From a checkpoint of a small image classifier: 29600 steps.
Rows from block 9, named by matrix and row number. Rows with one number belong to one attention dimension. Each number is 128 + 24 x the weight over its row's rms, rounded and kept within 0 to 255. All counts start at 0. After the name is the row's rms in percent of the matrix's.
# v: attention query, key and value (stacked) (model.blocks.9.attn.qkv.weight, 864x320, the v third), inputs 0-79
# proj: attention output (model.blocks.9.attn.proj.weight, 320x288, transposed), outputs 0-79
v.158 105 [161 123 125 175 163 123 111 117 124 125 117 145  89 109 136  80 131 103 149 143  96 150 141 111 124 104 113 150 129 127 137 106 139 136 129 106 111 106 166  83 145 113 107 132 129 133 136 125 197 122 151 155 103 124 140 132  62 103 153 119 128 110 164 113 125 133 102 138 120 146  79  95 194 136 130  77 138 115 149 110]
proj.158 110 [133 163 112  80 137 141 131 136 101 176 152 145 136 161 122 146 135 123 165 131 141 107 208 150 128 144 119 153 139 149 139 142 134  88  93 123 134  96 116 111 140 150 183 159 119 148 106 150  99 125 115 112 131 114 131 121 111 144 149 157 128 114 145 119 100 162 108 132  99 114 131 102 111 109 153  85 103 159 119 131]
v.159 096 [ 99 122 136  97 167 131 133 163 116 123 138 118  94 106 140 131  94  87 160 183 126 124 145 114 124  94 145 132  98 111 117 179 101  81 167  89 159 158 142 134 110  97 143 137 141 127 167 140 109 157 119 153 181 143 117 124 135  85 126 151 110 113 152 123 137 143  97 147 132 118 138 140  65 104 137 125 123 140 155 116]
proj.159 097 [121 157 148 125 124 107 139 125 145 151 136 105  97 118 167 108 164 131 132 136 130 178 162 132 167 130 134 128 129  86 133 135 157 185 154 106 158 150 155  94 122 167 113 137 110  99 102 114 174 115 149 124 160 116 132 133 115 156 111 125 120 146 149 178 106  98 103  96 156 135 137 126 124  96 141 126 122 124 120 136]
v.160 099 [ 76 155 155 164 128 118 142 136  85 114 109 135  95 168 153 137 126 115 144 140  93 134 104 119 154 122 153  81 155 143 121 100 142 108 123 116 142 125 175 136 121 125 139 171 125 191 110 152 150 124 124 120 135  91 126 115  88 139 115  93 142 158 160  70 136  93  95 153  84 190 140 117 144 151 139  93 163 149 141 154]
proj.160 107 [157 143 147 116 180 184 137 114 120 165 149 156 102  92  98 130 118 134 125 101 135 121 113 190 136 114  99  88  96 117 150 130 118 102 121 152 137 141  76 116  97 120  88  97 145 141 108 121 106 126 127 116 110 144 133 170 113 143 140 142 137 149 149  95 129 177 118 120 101  90 140 171 119  82 112 154 144 111  91 142]
v.161 106 [156 129  68  98 138 121 117 134  66 118 119 164 105  66 128 118 127 166  73 110 157 103 123 166 108 148 114 112 102 152 176  93 113 112  87 108  99 111 144 119 126 126 151 146 172 173 141 157 164 113 159 135 156 122 136 120 112 148 141 114 162  99  97  87 104 144 121 134 135  95 104  96 147 117 132 105 106 116 120 135]
proj.161 107 [128 120 127 158  93 133 123 127 147 157 155 112 169 136  89 151 137 123 135 158 134 137 124  78 107 192 163 121 135 122 117 103 133 175  99 128 109 160 144  93 109  97 144 145 107  94 116 116 123 137 148 124  98 101 116 113 119 197 148 109  86 119 136 128  90 161 137 143 142  94  77 115  84 136 143  96 145 123 131 136]
v.162 103 [129 131 108 177 116  95 124 135 133 144  70 128 123 135 153 110 128 144 104  99 162 111 134 117 174 141 157 122 144 184 141 175 115 107 104 120 173  79 133 158 121 161 137 127 144 144 136 121 138 111  94 150 113 130 144  88 115 149 101 156 144 159 139 112 146 147 135 183 103 135 116 120 138  77 160 153 113 129  92  99]
proj.162 107 [145 126 114 142 121 118 176 114 153 133 141 117  98  98 103 122 103 117 100 160 156 149 167 147 137 100 133 161 112 113 143 110 149 147 126 130 113 112 142 159 135 147 103  80 124 133 108 145  92 119 145 100 104  94 114 154 157 123 111 171 147 160 137 115 158 132 172  82 121 165 126 131 103 143 172  87 105  87 168 136]
v.163 100 [130 116 123 123 104 112 141 138 137 119 120 122 151 147  99 136 134 135 141 115 125 159 131 106 145 142 154 138  98 160 161 130 110 103 131 140 161 134 152 102 154 158 136 158 114 135 121 130  98 152 142 139 180 153  99 103 111 135 140  95  86 150 156 110 111  87 121 121 126 122 120 139 104 158  79 127 109 117 142 111]
proj.163 099 [ 93  84 117  99 120 115 118 111 112 135 139 118 104 122 140  79 146 128 100  98 113 102 140 119 137 119 113 168 124 150 143 120 144 150 128 109 157 120 134  98 131  98 113 144 121 155 105  81 127 128 133  92 126 135 143 136  76 130 136 163 155 137 124 162 147 126 117 118 140 156 139  98 178 115 138  77 129 146  94 114]
v.164 100 [116 134  88 153 108  92 124 151 141  88 136 114 175  74 123 127 133 147 106 116 142 133 122 123 129 128 130 136 110 162 163 140 148 132 104 107 127 172 152 128  75 153  88 146 183 154 135 119 124 114 136  81 140 127 118 103 103 128 126 105 119 107 153 128 125 130 105 126 138  60 174 136 132 125 103 158 126 179 157 127]
proj.164 107 [131 127 124 130 173 134 106  92 118 146 137 122 135 113 160 150 136 101 114 119 140 102  73 124 100 149 160 107 107 150 108 115  94 154 100 121 167  83 108 159 125 106  96 113 121 154 128 134 128 146 133 133 126 114 148 120 177 149 122 127 108 121 163 140 100 118 139 149 134 128 123 104 113  85 105 131 146 129 173 123]
v.165 097 [121 130 143 133 157 174 149 148 124 110 109 133  89 125 148 105 109 111 104 168 159 135 136 106 167 102  89 104 132  80 137 148 116 114 164 149 130 160 117 117 127 137 106 106 127 143 124 107 141  87 149  67 117 129 130 185 111 161 172 142 158 180  95 138 125 135 116  99 109 121 160 159 151 162 139 112 119 141 133 151]
proj.165 104 [136 116 157  80 100 150 153 126 142 134 146 116 126 125 103 133 163 128 145 130 117 104 146 127 138 163  91 145 131 132  94 117 130 144 137 117 160 129  75  88 114 121 149 150 125 105 107 154 159 145 109 129 136 123 107 101 171 114 144 138 119 103 166 139 140 144  85 148 137 115 130 125 154 152 124 134 149 111 144 163]
v.166 091 [ 93 142 115 176 125 149 115 133 126 104 105 171 134 143 121 135 117 104 159 163 122 118 129 129 131 153 151 115 121  81 109 131 141  99 152 102 111 127 145 117 139 103 152 116 125 151 134 136 145 143 109 138 182 128 108 173 126 121 147 125 128 151  81 135 141 159 106 139 155 130 129 151 126 129 105 130 102 132 101 124]
proj.166 094 [145 115 159 102 125 158 158 139  99  94 153 107 113 147  84 144 127  98 121 128 120 128 155 130 170 146  94 152 139 142 156 168 130 162  89 100 137  91 117 139 160  97 174 161 146 127 104  93 168 111 103 106 155 134 118  73 116 141 172 133 143  61 133  95 104 131 108 122 125 125 107 132 130 164 173 132 109  84 134 160]
v.167 104 [ 90 113 185 143 151 158 149 130 127 110 134 136 140 137 134 109 127  70 168 154 129 169 132 143 112 113 131 122 109 119  78 137 175 144 119 141 128 109 134 121 143 121  96 136 119  98 151 151 109 169 124 176 165  83 121 171 108 107 163 152  98 123 148  90 130 122 137 133  84 133 144 111 117 143 145 109 124 152 185 112]
proj.167 106 [135 131 158 133 106 121 112 148 108 130 140 104 114 129 138 134 132 141 134 144 150 168 192 135 149 115  59 116  99 159 127 122 152  81 174 142 140  71  98 131 120  93 104 101 132 155 146 189 103 129 122 113 158 140 126 124 140  92 172 103 105 143 143 109 103 146 117 132 117 134 112 127 159 124 120 181 164 149  73 171]
v.168 103 [122 122 133 150 144 112 140 108 146 112 152 128 129 141 195 141 141 138 152  93 166  77 122 117 153 130  91 136 112 123 115 137 144 166  85 115 124 148 140 133 125 139 121 109 169  78 171 113 115 100 117 116  89 131 140 115 141 153 120 159 117 129  93 122 180 134 111 127 160 135 167 153 163 137 131 134 147 156  90 143]
proj.168 100 [ 97 157 135 136 116 122 199 136 158  95  93 180 118 117  96 150 128 151  99 100 161 117 148 152 128 150 122 127 114 149 101 129 109 133 158 123 133 123 139 170 166 130 117 122 110 107 106 153 177 101  85 126 144 103 145 110 162 149  83 112 125 119 141 156 147  87 142 145 138 117  94 121 124 110 125 122 155 109 164 127]
v.169 093 [136 154  91 152 102 150 162 106 112 143 109 144 110 130  78 137  79 109 113 158 177 169 126 107  60 163 120 106 123 141 143 130 130 108 119 118 116 121 119 105 120 152 154 109 133 128 107 119 139 122 136 145 140 142 124 193 119 168 108 131 123 141  91 130 125 130 132 145 147 131 104 116 119 133 138 121 109 140 143 166]
proj.169 094 [115 105 118 122 104 125 123 125 138 130  88  94 132 141 119 159 119 120 146 142 139 141 103 111 158  96 116 135  97 144 163 102 110 161  94 158 183 112 154 131 157 159 134 142 142 127 130 134  93 147 126 150  79 113 117 138  57 128  79 100 143 141 135 112 161  94 144 134 150 128  98 169 153 129 166 114 125  76 107 129]
v.170 107 [140 167 119  74 120 123 118 127 112 149 104 145 146 146 139 160 152 149 105 116 127  90 157 138 146 129 125 148 136  64 101 153 162 163 143 121 114 163 102 121  87 122 150 151 171 161 127  88 136 124 118 120  81 134 150 125  95  98 167 140 159 116  86 133 125  88 159 158 132 140 117 148 161 158 118 125 149 122 115  99]
proj.170 111 [153 117 147 134 133  98  94 161 125  97 110 148 145 166 108 125 132 103 123 182 118 118 125 146 112 128 137 118 156 141 109 164 124 115 146 143 174 159 114  95 148 139 101 123 134 142 165 138 172 113 157 143 120 160  90 104 139 170 112 130 167 128 104 127 134 181 112 137  91 112 145 139 111  99 113 158  98 108 161 122]
v.171 102 [103 137 141 119 156  99 165 120 169 114 126 143  96 114 126 166 121 121 107 148 150 133 123 108 119  97  98 110 112 148 135 127 135 112 137 143 120 173  86 158 132 129  90  94 138 154 124 153 146  73 153 162 104 113 136 127 133 110 154 135 142 115 104 130  72 141 116 116 140 100 128 116 127 118 155 157 148 134  75 100]
proj.171 102 [130 123 173 148 143 140 160 131 127 146  95 138 120 119 152  97 152  93  73 165 134 103 117 140 132  98 147 151 136 134 108 133 120 162 115 120 139 140 148 123 154 145 141 144  71 132 146 128 192 142 111  72 112 114 127 178 124 121 102 138 116 133 109 165 156 103 127 172 153 124 145 132 108 166 135 147 105 101 135 140]
v.172 095 [146 139 141 115 148  90 126 169 104 108 129 145 127 133  90 115 162 145 118 127 123 146 126 111 157 117 142  91  94 145 150 101 129 115 151 161 101  94 114 129 105  83 118 115 150 122 140  82 173 133 135 157 125 121 130  94  94 195 123  98 120  99 141 160 136  73 156 151 152 166 105 111 134 122  99 135 128 142 132 114]
proj.172 094 [ 84 134 112 132 162 126 102  93 158 104 126 108 153 127 103 201 124 133 112  79 183 130 146 139 142 139 122 168 137  91 149 125 130 151 109 154 143 127 124 116 109 122 124 111 119 164 120  90 132 110 109 108  86 137 126 127 106 119 106 114 173 132  94  93 130 136 101 127 128 154 138 130 127 122 165 119 111  83  88 109]
v.173 105 [ 81 143 118 126 129 136 132 133 149 131  97 140 129 161 153 174 106 101 175 181 120  87 128 149 140 117 114 130 150 130 113 180 104 139 134 107  96 145 158 163 163 155 133 117 103 120 148 136 128 123  84  97 168 161 155 129 142  81 184 144 128 134 133  94 105 104 124 103 135 121 165 126 106 167 132 146  85 102 114  93]
proj.173 104 [122 132 124 127 135 134 141 136  78 169 154 126 111 101 119 140 123 135 138 130 105 137 119 136 142 135 128 124 112 150 138 181 124  98 147 168 103 111 115 113 115 116 172 131  92 138 157 142 182 140 148  89 119 127 105 113  98  99  95 157  76 152 156 154 135 128 176 132  86 112 140 139 111 127 122 167 103 170 160 135]
v.174 097 [ 63 114 113 153 123 124 126 165 154 115 152 112 137 141  74 125 162 135 131  96 139 154 107 139 111 114 143  86 125  98 178 125 145 138 117 140 129 142 138 154 144 126 137 170 127  95 114 134 130 122  92  97 129 164  96 102 163 143 128 117 168 127 102 149 134 110 149 120 150 142 122 116  87 183 127 124 124 110 191 145]
proj.174 096 [140 149  88 105 146 127  80 111 113 146 112  85 116 163 154 117  98 117 107 133 118 153 127 114 130 102 102  63 164 109 108 125 164 103 130 130 121 119 127 109 145 107 128 167  81 126 123 124 121 100 115 103 115 118 144 141 111 105 100 106 148 131 157 136  95 164 144 126 125  87 109 152 115 122 136 152 126 157  95 138]
v.175 103 [165 147  97 136 128 142 133 109  95 149 132 141 153 163  97 119 119 168  88  90 139 144 171 165 106 187 166 158 123  92 144 140 158 150 118 133 139 154 150 120 137 156 180 175 106 108 115 123  95 172 142  79 152 115 114 138 142 113 111 100 134 119 152  96 192  90 143 140 141 110 129 101 127 140  99 122 130 118 139 140]
proj.175 094 [141 114 141 144 140 132 116 143 129 121 118 117 165 149  89 133 125  99 153 127 134 138 107 117 106 128 130 140 181 135 111 156 136  84 119 126 135  73  74 135 138  68  74 190 141 118 109 110 129  82 147 154 152 120 154 140 168 144 132 130 127 160 137 132 106 140 151 124 141 147 131 145 135  83 114 127 125 170 142  99]
v.176 097 [147 103 152 169  70 155 116 122 113 121 125 131 113 113 113 173 113 127 152 159 149 147 107 126 125 147 116 122 117 168 157  55 156 152 144 108 115 105 139 158 127  98  88 171 139  93 127 166 146 116 141 121 129 121  93 115 155 143 134 129 114 125 119  86 141  84 169 143  95 123 143 148 106 106 147 116 122 170 113 124]
proj.176 103 [ 83 136 128 115 162  86 143  88 123 106 103  66 119 158 131 119  91 127 144 113 137  78 150 119  99  88 144 168 116 110 157 133 104 133 141 119 121 138 131 118  90 117 145 117 115 182 150 119  78 149 141  98 149 122 164 120  71  80 123 140 102 137 128 117 141 146  83 168 128 160 124 147 103 117 113 121 132 118 162 143]
v.177 091 [136 150 130 118 115 159 106  73 142 120 106 132 132 107 116 116 136 111 124 123 123 156 116 124 153 161 106 110 143 101  98  88 157 128 123 146 104 115 118 159 118 106  80 144 121 129 126 184 137 123 121 125 109 140 128 122 122 146 153 127 147 113 128 107 128 109 143 139 161 114 115 172 104  95  82 142 140 124 116 125]
proj.177 094 [162  88 129 118 121 166 104 139 111 105 133  96 162 113 155 168 141 137 136 124 129 126 177  93 121 123  99 125 131 121 147 108  74 160 177 109  85 169 100 162 119 109 155 129 153 144 128 131 164  97 114 139 147 123 177 144 113  96 141 148 137 160 150  98 110 148 118 125 142 148  92 107 119 130 108 129 176 102 134 119]
v.178 102 [113 129  87  95  88 112 177 114  93 102 128 167 118 171 158 111 108 130 125 146 116 142 155 132 139 139 151 161 138 162 123 138 140 132  86 136 126  87 149 139 137 103 117 127 119 158 104 118 118 105 146  95 143 146 117 163 110 139 107 140 119 128 146 129 141  71 144 111 131 163 134  92 152 130 117 105 156 124  63 146]
proj.178 105 [161  80 143 170 154 129 132 132 127 143 162  80 169 181 103 120 125 119 140 148 120 127 149 159 160 135 114 129  77 148 128  87 134 136 109 113  98 144 151 111 112 151 116 120 132 145  83  94 127 109 158 107 128 103 143 105 126 157 148  87 127 144 126 120 121 161 108 147 166 135 123 137  87 136 179 118  65 113 149 106]
v.179 098 [120 101 164 116 126 106 141 154 186 135 147 157 116 130 118 146 124 106  94 123 161 102 124 116  89 136 147 116 142  93 111 133 166 105 148 127  97 110 129 104 177 116 162  89 164 154 119 135 139 147 145 127  96 118 165 111 118 111 154 146 135 148 141 142 148 112 104 161 131 134 145 113 126 157 154 145 105 112 167 118]
proj.179 098 [142 155 120 146  93 119 132 120 143 103 100 163 113 158 135 112 124  97 122  90 123 168 140 151 131 111  92 169 128 132 137 140 154 115 187 132 124 144  96 146 130 123 155 182 132  97 159 134 165 130 141  97 100 117 111 136 115  98 125 107 139 116 130 124 101 153  95 150 129 108 133 108 121  92 105 116  79 148 132 150]
v.180 099 [171 109 107 119 133 158 122  79 145 158 127 137 107 120 119 136 133 144 138 138 103 117 126 139 136 131 107  92 122 152 159 152 144 117 152  97 154 128  98 111 127 148  58 104 110 118 145 173 132 100 170 157  82 159 186 124 141 113 169 161 144 132 138 143 123 105 148  86 132 152 131 128 150 104 200 133 111 147 147 125]
proj.180 105 [137 116 159  85 149 103 131 175  93 149 127 178 167 152 172 117 139 126 114 151 127 119 159 113  93 124 142 168 130 154 147  99 110 131 130 170 141 113 115 112 146 136 130 125 125 120 171 124 127 122 118 106 142 144 121 141 145 141 108 140 120 131 162 109 101 119 142 166 116 143 107 122 164 125 108 124 145 192 122 148]
v.181 093 [ 96 103 143 115 100 133 123  83 126  98 126 116 155 149 149 141 143 117 121 160  84 152 139  98 105 101 105 145  98  91 104 121 196 147 120 172  89 145 164 123 155 115 107 122 120 125 161 103 181 125 129 140 112  99 146 180 107 112 117 128 110 122  91 123 132  94 121 127 130  94 105 140 166 160  99 143 128 118 195 151]
proj.181 100 [154 142 123 108 120 164 138 152 132 119 107 142 165 159 126 127 124 147 143 121 148 110 109 140 131 152 124 150 110 118 130 150 140 113 100 110 125 117 117 130 160 121 171 151 102 155 157 135 126 122 111 104 142 108 110 109 137 120 156 112 130  77 153 124  88 130 141 138 132 131 155  93 136  87  93 141 152 116 117 114]
v.182 104 [171  95 135 126 164 121 142 103 131 114 152 122 186 164 154 101 126 109 125 109 125  67 133 146 108  60 127 152 153  86 111 206 144 149 134 110 133 121 101 122 113 103 141 156 116  96 143 116 144  65 133 121 117 142 146 117  97 125 147 137 102 131  83 158 126 154 104 124 161  87 168 133 131 125 111  90 124 147 111 125]
proj.182 104 [152 165 112  94  98 128 149 145 127 100 131 157  94 156 119 141 135 145 127 113 137 111 132 107 145 154 131  84 134 132 103 143 164 162  92 145 139 138 105 110 130 144 132 112 177 122 145 111 181 144 112 171 134 155  89 123 151 118 122 102 145 136 118  96  91 133 141 125 103  89 136  89 105 129 130 138 138 143 184 138]
v.183 102 [101 136 139 109 111  69 170 140 143  96 143 129 113 180 159 120 137  68 137  76 115 148 150 126 124 103 115  87  90 135  88 132 157 125 120 146 106 169 132 155 180 105 165  99 102 150 158  96 159 137 143 127  79 111 169 126 118 180 133 152  94 139  88 170 162 106 129 138 124 105 143 154 135 145 129 119 164 132 159 128]
proj.183 101 [123 106 135 138  97 129 134 135 164 105 106 139 159  92 136  96 107 173 103 144 155 119  70 159 138 108 139 173 144 125 109 120 135 138 114 113 134 184  96  81 106 107 110 171 118 114 139 116 128 118  82 106 122 106  88 125 139 161 105 109 178  82 134 138 123 156 145 139 138 102 138 128 142 182 113 158 119 148 102 164]
v.184 093 [101 158 139 124 133 124  83  91 125 121 114 106 103  89 123 146  72 150 119 145 161 194 117 151 125 113 123 122  90 138 145 136 126 105 112 155 133 166 138 137  98 122 138 146 100  98 126 101 158 122 165 131 145 173 118 119 107 165  80 101 127 131 169 132 176 136 112  94 137 128 109 114 108  93  98 122 103 111 150 103]
proj.184 091 [110 134 124 144 153 115 132 133 106  76 114 127 174 126 124 141 160 138 115 136 141 102 127 121 149 146 128 114  87 159 130  85  97 108  81 159 145 147 134 117 144 134  86 119 131 133 149 109 128 113 132 113 152 145 174 150 170 132  81  91 107 153 159 120 112 129 102 126 144 133 130 133 111 130 110  89 139 129 149 106]
v.185 100 [104 122 122 120 169 141 111 118 176 122  91 109 159 117 127 124 168 132 134 185  97 124 126 147 142  78 170 131 111 121 132 150 145 137 125  75 125 100 140  94 110 158 133  88 127 148 155 100 102 165 110 187 174 128 103 124 142  97 119 107 111 162 150 111 115 115 107 130 153 104 144 108 133 137 186 136 113 131  98 105]
proj.185 094 [165  89 123 104 177 159 179 126  93 121 151 160  96  89 100 134 117 123 103  63 123 160 179 146 133 155 125 126 175 112 163 161 145 113 117 170 134  85 123 150 153 121 136 104 113 141 131 142 108 125  97 137 140 122 153 129 122 156 131 112 128 127 148 121 152 136 140 111 122 131 123 116 176 106 138  53 166 129  82 109]
v.186 103 [130 151 173 123 140 109 178 159 142 159 133 152 101 130  91 129 102 132 160 163 134 140 150 108 117 123 166 170 160 164 137 160 121 173 173 109 135 130 120 125 122 181  84 142 153 126 123  91  91 109 157 110 111 114 107 107 171 115 133 129 110 142 151 129 102 140 179 129 100 143 136 143 105 136 100 134 155 174  94 101]
proj.186 104 [139 103 166 107 148 129 146 127 111 166 104  94 134 134  91 111 133  91 112 134 150 105 140 121 140 123  98 106 137 162 176 121 170 118 125 150 150 116 170 127 180 142 123  94  92 115 108 133 172 162 138 129 119 139 134 154 145 135 127 152 131 149 122 120 173 104 141 132 100 155 196 100 202 124 120 131  92 113 127 172]
v.187 096 [145 126 107 115 119  75  94 133 101 102 166 123  95 133 130 113 124 179 116 100 120 116 125 143 182 119 108 120  92 134 148 123 129 111 121 156 169 164  94 138 115 110 124 128 161 115 102 134  96 140 145 133 148 107 110 121 101 161 137 129 161 106 102 171 130 125 128  99 114 131 107 149 136 121  93 164 158 142 150 114]
proj.187 095 [ 98 101 120 155 107 157 141 140 145 151 137 142  64 119 151 104 146 132 139 119 108 121 155 123  74 168 110 182 146 137 101 137  73 115 139  94 128 118 136 106 138 137 133 128  87 122  88  97 162 130 141 108 128 158 127 112 132 130 136 130 102  70 120 126 181 151 110 145 174 126 110  95 147 135 126 134 164 104 143 133]
v.188 114 [113 139  83  99 136 180 107 120 143 127 156 133 123 107 143 116 134 130 110  61 100 149 108 124 147 102 135  84 153 104 122 149 132 124 133 126 103 108 141  94 143 125 139 164 137 116 129 103 147 146 107 102 150 133  89 108 122 150 131 111 107 144 134 118 136  99  89 104 130 111  92 136 128 139 151 122 122 116 124 139]
proj.188 110 [187 106 112 105 161 127 101  85 114 117  95 128 185 160 142 130 140 147 156 108 145 123 108 151 153 120 114 141 104 132  74 151 136 112 108 131 157 110  99 131 100 134 115 135  92  88 126 124 125 146 144 141 131  99 161 106 159 148 132 151 129 147 128  64 108 187 138 118  76  90 131  90 128  93 126 149  98 127 144 119]
v.189 102 [ 99  68 124 148 122 137 158 151 118 148 152 128 115 125 152 105 140 101 103 114 108 125 141 169 111 137 170 114 147 166 135 130 130 139 120 101 139 113 143 160 134 131 120 156 141 124 140 141 124  91 110 136 117 106 119 116 134 129 143 127 151 148  88 140 134  99 153 200 111 107 108 112  85 159 140 118 151  89 154 106]
proj.189 101 [135 120 116 106 101 144 105 128 135 140 111  91 122 157 128 129 121 119  94 135 115 127 187 117 121 141 100  78 130 111 142 143 167 161 108 117 127 116 116  94 150 114  93 118 134 108 104 134 162 120 155  98 136 155  88 148 103 134 173 180 158 125 165 146 111 146 132 128 183 139 116 114 116 111 142 129 125 143  90 134]
v.190 097 [130  92 163 170 119 135 141 114 147 129 111 165  95 111 146 103 145 135 144 113 142 103 116 114 165 152 136 112 148  99 140 115  86 137 179 134 165 123 105 165 144 112 126 126 101 156 108 165 114 118 112 146 141 107 109 129 121  90 167 149 140 194 134 140 106 146  96 113 119 158 157 103  98 112 134 145 119 172 138 106]
proj.190 103 [157 138 148 108 116 138 126 113 135 140 114 149  75 123 120 144 114 116 131 108 115 104 163 134 143 198 115 140 113 132 116 142 152  89 181  92 109 139 116 153 121 127 138 151 124 118 121 146 124 159 147 146 162 142 110 137 116 112 160 121 121 162 140 102 127 178 142 121  89 135 103 171 130 110 136 167 108 131 123 160]
v.191 093 [121 137 140  93 142 143 125 119 154  99 110 136 151 107 129 101 158 104 140  87 140 130 148 110 128 113  97 151 122 103 104 113 124 129 154 130 140 139  60 127  95 162 108  93  71 119 183 157 104 104 142 139 121 126  86 166 147  81 159 109  84 110 158 165 123 144 140 108 122 111 153 165 112 102 142 144  98 132 155 113]
proj.191 098 [150 183 181  90  91 125 106 134 136 124 122 118 182 128 150 106 140 117 123 123 137 127 155 109 136 175 116 131 115 143  90 119 106 137 130 120 125  88 130 103 112 155 142 149 125 120 129 135 155 133 113 115 170 143 111 122 146  99 115 118 145  91 134 161 117  65 101  83 139 153 135 100 107 125 120 173 106 133 149 137]
v.192 098 [163 129 128 132 146 115 137 118 155 117 152  94 179 124 174  89 111 108 103 108  91 107 106 127 120 106 136  67 112 105 158 109 104 183  89 131 120 140 133 117 165 107 144 150 126  55 132 158 167 114 118 132 153 145 139  93 148 138 103 106 113 111 142 137 115 112 123 125 123 119 157  82 129 135 131 133 104 108 159 125]
proj.192 100 [149 160 152 150 139 114 143 126 138 103 118 166  89 121 167 167 135 162 124 130 132 128 124 102 165  85 150 167 118 116 100 126 169  89 104 144 138 128 110 110 109 110  92  80 153 151 102 107 130  89 153 106 114 147 115 162 125 132  86 144 109 151 142 132 124 116 113 128  97 128 129 128 100  98 153 137 124  98  88 156]
v.193 101 [186 105  70 129 108 116 122  74 104 135  91 126 142 114 124 184 113 130  80  94 142 112 132 139 132 134 130 109 116 146  73 106 128 103 143 133 135 173 136 116 114 111 116 128  92  77 130 121 104 105 135  80 106  62 113 115 137  66 142 127  80 121 125 143 140 132 153 151 111 144 161 179 120 121 120 130 121 158 139 147]
proj.193 104 [ 62  74 132 150 131  91  99 139 132 127 144 107 105 135 114 154  92 100 143 142 106 171 121 129 133 122 136 132 125 102 131 141 112 153 131 146  98 150 156 123 105 154 107 106 134 119 149 159 125 106 126 116 127 113 143 124 110 127 152 141  97 101 144 128 116 132 167 139 165 111 131 109 117  86 155  96 124 112 174 158]
v.194 093 [105 166 120 128 155 167 143 151  85 108 110 114 133 117  85  71 164 147 162 159 176 130 106 128 161 126  85 133  62 148 157 137 128  86 142 133 144 105 141 144 142 101 135 144 133 142 172 122 125 108 111 142 121 142 121 167 150 113 141 155 149 174 107 134 155 117 104 117 184 103 101 174 106 140 115 171 140 152 135  95]
proj.194 091 [129 148  89 129 105 126 128 158 114 120 120 115 155 132 109 168 136 125 117 162 108 147 166  80 125 146  81 105 147 110 114 124 104  95 129  96 165 172 114 131 136 141 130 163  95 156 140 104 124 166 156 131 170 146 152 127 142 143 107 137 125 136 112 108 111 150 177 131 117 118 136 142 140 149 148 140 133 121 103 135]
v.195 097 [129 151 103 151 131 126 110  94 162 102 140 101 110 145  95 190 140 165 156 135  93 117 108 114 132 149 110 144 109  99 112 119 148 145 123 140 124  96 152 142 128 164 116 124 135  91 164 146  92 147 121 119 127 156 140 176 137 121 152 149 148  94 129 125 142 108 110 135 127 140 165  94 108 161  98 128  83 165 140 109]
proj.195 102 [ 93 144 163 124 123 106 131 161 157 110  58 131 136  99 157 109 132 111 126 112 132 122  56  82 133 152 160 139 112 162 145 118 125 147 149 108  94 114 129 150 169 146  99 144 116 112 100 106 182 130 157 103 129 134 147 130 171  83 172 153 137 158 152 125  86 143 117 133 132 130  78 144 109  88 145 131 144 156 133 127]
v.196 090 [131 140 167 145 137 123 154 116 140 117  74 110 105 119  94 183 108 128 144 126 154 102 138 114 150 132 115 107 134 154 113 105 114 114 102  99 131 129 150 132 146 129  60 131 103 113  91 126 148 151 125 144 145 125 128 173 147  90 133 110 162 116 131 135 103 122 135 178 134 144 145  81 118 114 135 125 100  67 108 116]
proj.196 094 [142 141 105 159 122 109 114  89 140 138 155 136 116 118  68  72 164  84 171 141  99 109 119 148 144 152 130 148 154 133 102 138 130 147 126 132 174 104 108 136 147 140 117 169 116  89  92 132  95 138 163 124 138 126 122 146 118 114  87 130 161  98 172 132 162 100 141 106 115 158 120 173 144 171 119 141 135 124 141 100]
v.197 095 [143 109  88  77 113 108 118 157 121 101 127 168 138 144 147 125 127 128 124 122 122 122 170 128 119  91 112 148 170 119 127 136  99 102 214 118 118 129 175 130  92 122  89 128 111 129 120 119 125 164 123 130  91 142 114 117 131 137 172 110 112 128 156 153 145 108 132 150 142 139 142 141 174  84  70 134 155  87 137 145]
proj.197 096 [118 111 128 149 121 107  85 136 134 129  70 128  82 136  87 142 149  90 183 133 147 134 135 101 115 140 121 114 154 107 109 113 127 120 109 154 145 186 113 168 108 111 166 119 113  63 166 161 106  94 118 108 115 149 152 131 146 145  85 108  91 123 161  74 166 144 144  89 136 152 148 121 134 117 138 109 129 141 159 146]
v.198 092 [124  87 143 148 121 174 123 100 143 168 149 131 123 125 178 127  97 106 119  86 125 150  90  96 136 106 138 113 155 117 172 115 141 138 122 109 133 129 128  83 122 101 131 100 142  76 129 116 126 102 130 117 162 109 137 108 123 113 117 119 103 103 120 149 142 146 151 137 114 122 101 150 117 147 157  94 133  62 107 138]
proj.198 097 [140 117 133 155 175 118 200 140 109 129 112 143  81 131 151 110 130 157 161 104 171  89 120 128 172 109 149 127 141 124 149 122 107 112 112 118 140 137 154  86 148 106 112  85 121 171 120 178 107 104  94 165  75 105 109  61 101 128 117 134 112 117 132 131 122 133 129 148 153 123 105 100 119 134 155  82 131 129  96 135]
v.199 112 [161  82 112  91 126 115 143 215 151 103 124 119 119 136 142 142 137 141 142 145 122 127 140 128  90  80 132 132  92 105 144  93 112 138 123 106 119 128 145  91 125 114 135 109 142 140  98 149  93 116 127 130 132 151 125 118 130 176 152 107 135 141 115 118 104 124 137 134 144 142 105 175 128 129 115 121 136  89 184 126]
proj.199 104 [156  98  87 129 113 113 133  99 145 153 144 158  97 116 176 105 126 126 124 162 108 150 148 138 103 124 124 100 134 127 138 127 131  96  86 161 123 178 124 115 112 151 108 107 129 137 147 139 120 117 106  92 148 132 166 135 112 173 121 179 126 130 111 123 108  98 154 148  83 129 160 133 142 137 127 131 156 100 123 142]
v.200 111 [175 114 134 115 113 128 122 115 173 126  99  87 113 156  95 131 112 128 132 109 138 124 165  77 107 127 123 188 129 166 109 121 169 135 193 116 115 103 136 141 119 113 106 152 110 155  98 139 116 100 123 139 135 112 150 146 132 141 118  93 144 131 138 145 137 137 186 139 120 162 104 161 170 156  95 104 119 153 128 108]
proj.200 119 [143 131 132 137 127 143 154 105  95 125 158 119 124  76 120 128 157 130 147 153 113 171 119 145 151 135 101 111  77 139 117 140 111 119 110 152 141 168 145 183 137 132 120 146 108 135 152 147 130 134  98 131 111  83 124 128 113 107 119 120 124 132 118 120 191 124 169 113 122 121  88  99 141 100 131 150 158 151 143 152]